{
  "image_size": 32,
  "horizontal_flip": false,
  "task": "super_resolution",
  "scale": 2,
  "norm": "none",
  "stem": "deep",
  "widths": [64],
  "residual_scale": 0.2,
  "optimizer": "muon",
  "lr": 0.014,
  "grad_clip": 1.0,
  "epochs": 14.8,
  "warmup_steps": 280
}
Rows from block 14 of a small image super-resolution model, named by matrix and row number. Rows with one number belong to one channel. Each number is 128 + 24 x the weight over its row's rms, rounded and kept within 0 to 255. All counts start at 0. Numbers have three digits each. After the name is the row's rms in percent of the matrix's.
Before each channel's rows are labels from the 100 images, of 14976, where the channel reaches its highest value: "strongest on" is what is common among them. Only what is clearly more common there than usual is listed. The data: simulated grey scan slices of phantoms with and without marks. In brackets: how many of the 100, against the usual share in percent.
# convs0: first 3x3 conv (model.blocks.14.convs.0.weight, 64x64x3x3, each kernel summed), inputs 0-63
# convs1: second 3x3 conv (model.blocks.14.convs.1.weight, 64x64x3x3, transposed, each kernel summed), outputs 0-63

strongest on: limb (71 vs 24.4); crack in bone (48 vs 16.1)
convs0.33 087:144132150113106115118093124130114145117161155146122158137106119155113186157141110154110149109147151096149099145110091136138148150150128134178145132123175130079086122118131144137125092140126193
convs1.33 105:089172110139155110151157116104140081109105066103123113126139122080152087111102142118133138134145117155112132105157152109116099121108129115084094125126124145164132133151118136118107163111139075

strongest on: ring (68 vs 17)
convs0.55 089:119133146134118080110099106095088116143118151129149126124127139082144146128154138146105119130141206138140126124124078119139113115068127138129152117150173129072156133129127124123177120134144149
convs1.55 096:112109119133132093136167133135155123065121088108116118127099110149113112140146121110150150095101054130153133099120096123149100125102145122119136132113086126143098092121113126148066117102139120

strongest on: limb (76 vs 24.4); streaks (50 vs 24.9)
convs0.44 092:122126174122106064096078164144123162128148155147159122117137130148114130133103116108140129114119165115135131149102165085116107130192125131133103106114136138121093165125110160127118158139122088
convs1.44 077:144118104131169111127128066114110081125160100102117108139092118169131130118167133183099143130147092143111112119139123144135122136119122103145101157135112135136196110126124142166158125120160102

strongest on: several spots (37 vs 17.4)
convs0.23 099:098116119159114093113086120129125115120133115150154145127103135114135152136138132102115080134135089155107113133093116160138128141089108130146112142119128138111153146073031086119115129134118114
convs1.23 100:155155126103096175129125158152133134169128161171108126127166141161125135135110130148154144125141128128149119122125163129133121137180136159162154131143148113158122122153204163113110151125155168

strongest on: crack in bone (36 vs 16.1)
convs0.6 075:118127166117105125099164167119160145127140134138162123119144084135105116157155073132140149108157144134132101117152157144118109128087071095109112125142132114147111108124104076121140121101174098
convs1.6 078:125120096119149123156099098147100138123129107119093140109097168124151136115105200139118097144098123111116166132106120119139149126157167166125114116097121142108137139115165157126113159166074157

strongest on: head (70 vs 25.4); ring (39 vs 17)
convs0.12 066:145176112115129144114102106148085158134139133153131141102133122102108121118132142110119066115126098130112123105124122121115105089122083157141084099099152154139147113061103088131150109115154144
convs1.12 089:099102151124129136132123125113166141111131139086119101162095112133152159144155135150144159138136157106126129193156127146157162155152154107185102137133154142137106164130169097144128173143124131

strongest on: chest (92 vs 24.9)
convs0.36 067:129145130090111142137153103125157112098118147156145125107067171071121125183106190121129148160131143148109121114103108131128131120134131119142123165124115098118124136154095085122134163093121149
convs1.36 072:130114127160153108122114155156092149177144126113106111142175080148135143073157077125134086101128124161153166139159153131129140138098118138134138113124166148125135121104144173108131122160137124

strongest on: limb (96 vs 24.4); crack in bone (44 vs 16.1)
convs0.62 129:138145154113133129094093146114076115123099143131129133133167122124114128095068138132097121151152047130126138167135168111132138117145100136114136119111102110140157152123168157155158104137152132
convs1.62 128:091132119123122155118125152131147113139161130112145137131123114146118134120090141113130140127128023149117115141147176121090101179168140090136121142148105109123118104127084127098137121122123097

strongest on: crack in bone (92 vs 16.1); limb (87 vs 24.4)
convs0.54 085:145120105127139131106132118140101122150150132132124127166182115173137131151091135122113133142138097081154097170111165122147103109097101116176142137103135099187104115116118174127121157132119159
convs1.54 110:102135134110137097140107132111147098106070091117128138127109145103123086128116120119135139101146128186088126114142073100126161126133133093073084116107135139091147150156124124139101125140132093

strongest on: ring (45 vs 17)
convs0.48 095:137141168120108059126115095119089143134106132130145116077123120100132138122142135146103119153139126121098125099134102083148118105117116117121099104132110138077150181130146120156190134139147151
convs1.48 074:151115140133128167101121143141162092116120164157096168121170146169110115120091124078137086092125127122144126138126104135135141109137094130076125141146150122143115083132154186129120108108103134

strongest on: ring (44 vs 17)
convs0.61 093:132140126076145125111116138153113137163107163112096144171181105134090142089083125128115151121123117109128116120125143093134136078112102093160084120137111132104118153136189139125131127098131119
convs1.61 101:144125156143129155121144100116126139125156118136161117094111158154171124176152149135157105180139122116119127164148090161141126176141122147142167130163147143163138107095079110111162137155130134

strongest on: crack in bone (91 vs 16.1); limb (88 vs 24.4)
convs0.14 130:100163125111150144100090160127086134119148169101109127139189093157105129104102137121100138139133086113155124146141115137173135137145095155134121132134129137099126106128163146115159079119113173
convs1.14 140:116126125126109098123127104127124124109003112120127138115123126109115127129167111127121125128131087114143107132123091130121123096101139135140119115132132113083145133101113124134108082127133185

strongest on: streaks (100 vs 24.9); belly (77 vs 25.4)
convs0.5 151:112135191122149120122136137155122110133132121111118102154115117095132132100084135138144138202133123088125145128134134112114039102114077118138137116130119174116107127122140150101141133137125135
convs1.5 105:136149122129085145102106102146162137138099133118153156069109159088133139170140119110110115137139142176127126120116139138131120101118116170125152108063139102133096109146134107066113139143141139

strongest on: head (59 vs 25.4)
convs0.51 090:116139137111133093121114107136094130130163139149132111129197113139110084105145149135129128145073087112121127122117057149132145130150087166118135119115119134079142129103132167127161133101138114
convs1.51 091:151132139126127142097135134125131145152094169152144173113085164139105153146170136102125130114139103125161092141118156151142118141108169105178174147164137142122125138114109078153156133151101151

strongest on: side: right half (72 vs 41.6); several spots (60 vs 17.4); bright spot (36 vs 16.4)
convs0.8 131:128163134133117127110090128122115151112135178129141135129145133129135044129137146125117089128116136133123116133138053101104138101094120135188080130109113139131152123104112129132164127130133089
convs1.8 157:125103116139150070145137118116137121129142079117130112137110125128137034131114110117119159121148148138119143111125044113137127141098143130108070126129155112131137156120111123122120153121132109

strongest on: limb (54 vs 24.4)
convs0.58 078:127135122112176142081143093176118149174106112130171114143123134154156122129085144153106162105132141093098148129130133124103121122088112173128094120106119084120118142151124133123085107115129092
convs1.58 081:100150134158084116169099176089107123098134147145098156123131106091075110151150113114147100160115140126158089127111130120189149133152129091121138148140135157142130113122157162132142119126151133

strongest on: limb (85 vs 24.4)
convs0.57 088:124136152118138210150110134127088122115134128109097105155130129112128126162114140090162105135101147142123157084145106159179115114167125136134072121158137124130160148116109094146150113141133144
convs1.57 083:111120097143140084109143110115184126141141170127144134113138140143116114102138114161092134134151142126121117166098126086084148156075134128150171125087134109146100102133147147105121142106107076

strongest on: side: right half (71 vs 41.6); chest (62 vs 24.9); ring (48 vs 17)
convs0.56 102:143103151150089118117095103107126151116097131135144105137119131125163114149123134145104076103097101144126137135162132121147117100099086125126117116126111147102160136067087088162173121130104087
convs1.56 103:081126148115140162147183110123134105144124183120135122120115176103128118140117126206148112140122143122135119113136140148111152126150123109197117133129115126094128100117154130106110174109115107

strongest on: ring (76 vs 17)
convs0.35 080:121136133130148148122110100094098158148130127134090158136166122137105135120137156132132126146128136132143108156104153106114172119137085118100121093150131096100072109200172169144131147113113110
convs1.35 091:121081126127126119137139152140148119101123125108136085116113128115151128117087112122132148105146124117142148113139102141161064117137160162127104167092132164145176150073109079098141092130136124

strongest on: streaks (94 vs 24.9)
convs0.34 102:132134157078126126112132144130088116119098113145135142160119147110133117107130133176137149128129145097157136106119112093137153116164120159123091121083148126142072110114148157058141119127099084
convs1.34 100:106115095157132163131133102120109162143164149121121087097139122147100154138147124112110126153124130132147078142143117151071094141103145137140135122170111118107188113116127113199118110124144114

strongest on: crack in bone (100 vs 16.1); limb (93 vs 24.4); side: left half (84 vs 41.9)
convs0.13 155:123161146100120156110121191140078166125151134137132113138171085147118143145145148128120136191130127126092113135137153135089120128110121149147147122132128139155081128102157153151151090099100134
convs1.13 107:138100103113092149108122169118110111128187122135126125129136134152138143099153142069130078134119123132087125130143156168123135099129129144158165108133086111151151119073095125156157102108126135

strongest on: streaks (90 vs 24.9)
convs0.43 088:114147121143056148115096139137142116077136120159144120151142158132142091121116132124107093140181113127094119130105092140148142130105100119115109106138130093091062119106118142140135124139143088
convs1.43 089:112149127119176108140138098127109145154108131124110123118104073128091169135138131129167154122071115129181124129129130113069104112135148128143126126122119155149196118132138118159129141115114170

strongest on: streaks (92 vs 24.9)
convs0.38 074:161095116113091132108121098162136156172127146173103113107106114086136147117153123098107105060133111137142127121074156159116142149143132116149119124108123160139117123137106091136101159126156151
convs1.38 087:088149124147163112143144162101134089085140086084149153141141149132111099149108138147109137183135121122103113130171119097150096090111149141092118129135100087125137131135133171117151133143100110

strongest on: chest (81 vs 24.9)
convs0.29 094:113152142135161116143133106087097154141154166132078120164147109100131135136118133154090148096143098222123136134151123136135127142124108097152121146087128137139112131111112169118156112140140133
convs1.29 116:180128117138108115136139132143146113116109129133153136115134149138120109141140109094151128133118125010126120111108097113149113109142131134115085108174103149134143124123122078155126118105105121

strongest on: chest (54 vs 24.9)
convs0.7 123:124110150106111115112092133134110148132072166146134121147154129119098057101120158120118085145126118124128127134118093133126106109080105144128115123108132142071147108082110116111170142140124090
convs1.7 090:157151108103191087127166061146120130158165127123086114153122152124153108114162117142113148138143165157124113099107134114139169140118157152143130125144107135104165151141128150155121136111129103

strongest on: several spots (61 vs 17.4)
convs0.3 089:115095136159121138100093168099127138131122147131157138153128123142126171154085135136085091102135137118129131152110119085123117139186093110138075120137128122145141123146087145148085168127148160
convs1.3 083:138155146118136107119138079152098111109163111102075091111125099148126085103160103100154147154097138111137123120131129146135125092079142125173160111117134111109145127116144103114125082107126086

strongest on: noisy (100 vs 29.6); head (65 vs 25.4)
convs0.17 171:131137113163121125072053132079088146124130137168124099129143122121129123135123110118128193131118112137147118126075119135126081099124136132138121101113129111125141116189120123116152095138109123
convs1.17 154:153090126031137109128171142149101110111130113105130130082128107140111123153108136133126121117138111126148128110130114124126157120116139126108122144144136122120118132114152130105145030099141116

strongest on: chest (96 vs 24.9)
convs0.10 088:105182122140141141139135140078138151191119124150104107106132140140144133107131162176123104124138093130156093089105116090134125155107131111131090130102099098105134127097102119129149117103120079
convs1.10 088:153131119112120149122132138154134127074104151114118149143111116103142157121083112112094149117125151119101127148156131135106111075193096137197140128145148141151107123116138159119144099156090145

strongest on: head (89 vs 25.4); noisy (78 vs 29.6)
convs0.0 070:111137115171163147147103131118189112148101135166139113195161148117135104101158121132123096134125120118142153109095132111119112118113142174136130144160133072121120135111078114114137143161140110
convs1.0 091:133074129126097113106133120133056139124162097113096148087126120139134136147121140137108126134134140134095111158149120144156139170115110081102127137081147191141152131135175129142124130101117129

strongest on: streaks (92 vs 24.9); belly (60 vs 25.4)
convs0.49 117:082145091114144150134181122138103152114125141164147121112129153149125091092135161093111118115089113139107121110123111082111078163139148135140118095108120107123142142079127089089141126110100135
convs1.49 095:184144127131135139124090166132133111122158141146116119148154118152118128111089128152100139132155155130085131155142112130151172133147090081162153140150127114128083137205132142153113132117147133

strongest on: noisy (66 vs 29.6); chest (59 vs 24.9)
convs0.45 072:132107054146143097114058133107119091119112146110115070111129152134121128140118155163131118140163122122140110120100163126124126166108102123117156163112135103120100132140140111107178127105120134
convs1.45 089:138127184134125156145177144168122133154157113150062167158118108141111128102136089106120135115092131138124157126127107131168144108113134151157129099107135139154176150133128143155090150154136128

strongest on: chest (59 vs 24.9)
convs0.46 063:145125095136104105108156148162133091109119146159153093137129156145141133121133115106135093119088146153124112090142108094140067113146119091115142101151103176122137116144163160115080150154121148
convs1.46 088:107084186135159138118102101072143153131126135127106149100091109138107119138113127122141168130149142112131129161145111146113195132125116155128097169106160111111113130096113098156142111098126108

strongest on: chest (53 vs 24.9); ring (50 vs 17)
convs0.37 088:099113135142161150132116151093123119105129115118149155134155122156131109091098154114088120147110091120124112129145104124153155148098099089132121105129114154129169095091150088133169145078104080
convs1.37 095:129117085121088133113182095137122120170082143151152104131109132102140122163131129154155107116141099159123153144120163125102118084141154154139157153121144108104095142148092119092099138170122143

strongest on: head (61 vs 25.4)
convs0.30 090:109155157116164128115108152088134126196088127107083126146125106125114149148102153166107142129140170094149094098105140131118136075141110150141113134133116151155134116123153153159115092104137114
convs1.30 095:143168101125103144154115097166114134125106142138165145094102117138123123110160108107138118127081148126104122162105135107135132192137129088119145113112111097078110122141107087089129141113107175

strongest on: ring (65 vs 17)
convs0.42 107:124125126129116184113120111127087119168136117169133113092154124117123087126156148158121097150105102115129134129113146113127121140089103166137153132132108119134147143088105159149172048128131106
convs1.42 102:154188120128135128112138117136115137138147133104101138134145141145133051131129129112145129119126037106126110125130129149158140120080138101113159129122114133113141105132130143119114064113143096